config.yaml
model: "masked image model"
dataset: "made-up waving flags"
train_examples: 195000
image_size: 32
crop_scale_min: 0.8
horizontal_flip: false
translate: 0.12
color_jitter: 0.1
method: "simmim"
mask_ratio: 0.75
loss: "l1"
arch: "resnet"
norm: "batchnorm"
activation: "prelu"
channel_attention: "se"
drop_path: 0.1
depths: [3, 6, 3]
kernel_size: 3
stem: "deep"
avg_pool_shortcut: false
widths: [96, 144, 208]
init: "orthogonal"
residual_init: "zero_last"
optimizer: "normuon"
muon_scale: "match_rms_adamw"
lr: 0.0037
momentum: 0.95
nesterov: false
orthogonalizer: "newton_schulz_5"
adamw_lr_other_params: 0.0017
ema_decay: 0.995
steps: 7200
batch_size: 512
epochs: 18.9
lr_schedule: "cosine"
final_lr_fraction: 0
warmup_steps: 360
weight_decay: 0.1
adamw_weight_decay_other_params: 0.01
Rows from block 5 of a small masked image model, named by matrix and row number. Rows with one number belong to one channel. Each number is 128 + 32 x the weight over its row's rms, rounded and kept within 0 to 255. All counts start at 0.
After each channel's rows are labels from the 100 images, of 14848, where the channel reaches its highest value: "lies over" is the class under the peak; "peak at" is the part of the image that holds the peak. Only what is clearly more common there than usual is listed. The data: made-up waving flags.
# convs0: first 3x3 conv (model.blocks.5.convs.0.weight, 144x144x3x3, each kernel summed), inputs 36-53
# convs1: second 3x3 conv (model.blocks.5.convs.1.weight, 144x144x3x3, transposed, each kernel summed), outputs 36-53

convs0.96 [132 187 100 127 161 123  33 126 100  80 192 108 156 117 141 102  94 156]
convs1.96 [163  76 149  95 106 137  95 167 128  84 148  98 124 134 120  99 100 120]
lies over: backdrop
peak at: bottom left

convs0.128 [141 160 118 102 164 131 109 210 118 154  81 143 136 179 144 162  65 118]
convs1.128 [152  85 139 144 142 120 119 100 144 184 141 154 148 134 129 105 190 118]
lies over: flag
peak at: top centre

convs0.1 [160  83 102 154 105 127 123 126 165  79 138 167 139 130 103 165 134 168]
convs1.1 [ 92 148 121 119 183 156 166 133 167 133 128 122  12 107  41  68 113 106]
lies over: emblem
peak at: centre

convs0.139 [101 164 165 128 112 121  91 104 130 162 100 220 150 127 128 162 119 105]
convs1.139 [ 88  84  92 155  79 132 106 123 141 102 116 114 131 153  98 126  82  83]
lies over: flag; emblem
peak at: centre

convs0.20 [132 161 175 128  96 111 138 120 150  90 123 211 113  87 134 150 107 133]
convs1.20 [141 128 155 110  94 105  81 149 142 113 137 155 111 136 120 185 108  74]
lies over: emblem
peak at: centre

convs0.57 [104 225 185 114 123 119  94 163 112 124 102 143 116 123 117 164 118 132]
convs1.57 [120 131 115 212 114 138 116 118  73 119  80 131 136 151 145 123 176 114]
lies over: flag
peak at: centre

convs0.107 [154 117 139 136 118 154 103 125  98  92 195  94  95 140 127  65 135 140]
convs1.107 [158  54 100 162 146 103  98 130  78 131 128 143 148 183 128 118 172 145]
lies over: backdrop
peak at: bottom left; middle left

convs0.121 [130 141 119 165 155 163  99 106 165 136 107 177 115 167 118 127  97 113]
convs1.121 [168 148 155 116 179 141 164  91 119  93 140 161  94  86 121 119 140 132]
lies over: flag
peak at: centre

convs0.138 [142 133 134 109 126 152 136 163 154 163 133 255  83  93 149 133  69 125]
convs1.138 [127 114 108 153 124 126 161 191 117 187 102 158  70 122  15  59 145 170]
lies over: emblem
peak at: centre

convs0.120 [136 129  89 102 105 100 143 146  89 100  85  59  81 102 137 123 120  79]
convs1.120 [113 125  86  82 177 104 149  88  80 142  96 100 177 150 181 128 109 140]
lies over: flag
peak at: middle left; centre

convs0.46 [113  82 154 175 107 148  90 127 136 136 234 203 130 109 107  89 122 134]
convs1.46 [ 71 123 153 115 152 123 108 124  84 107 118 137 114 111 179  80 126 160]
lies over: emblem
peak at: centre

convs0.86 [109 131 201 117 164 149  72 121 101 137 106 242 131 116 161 105 115 168]
convs1.86 [179  77 102 116 142  91  79 151 148 110 153 106  92  87 144 113 126 164]
lies over: emblem
peak at: centre; middle left

convs0.44 [136  72 152 144 121 103 144 143 117  91 146 231 108 131 137 129 148 127]
convs1.44 [152  99 166  90 113 135 134 194 177 142 153 110 143 144 124 157 125 153]
lies over: emblem
peak at: centre

convs0.41 [113 108 133 101 150 139 144 102 118 133  65 188 107 137 146 125  86 138]
convs1.41 [150  77  83 129 180 183 200 155 110 138 199 121 141 100 143 193 127  82]
lies over: emblem
peak at: centre

convs0.60 [106 139  94 116 134 108 144 145 107  89 148  83  87 159 132 125 151 124]
convs1.60 [170  96 148 152 142 161 140 102 137 167  96 120 114 189  14 150 116 154]
lies over: backdrop
peak at: bottom right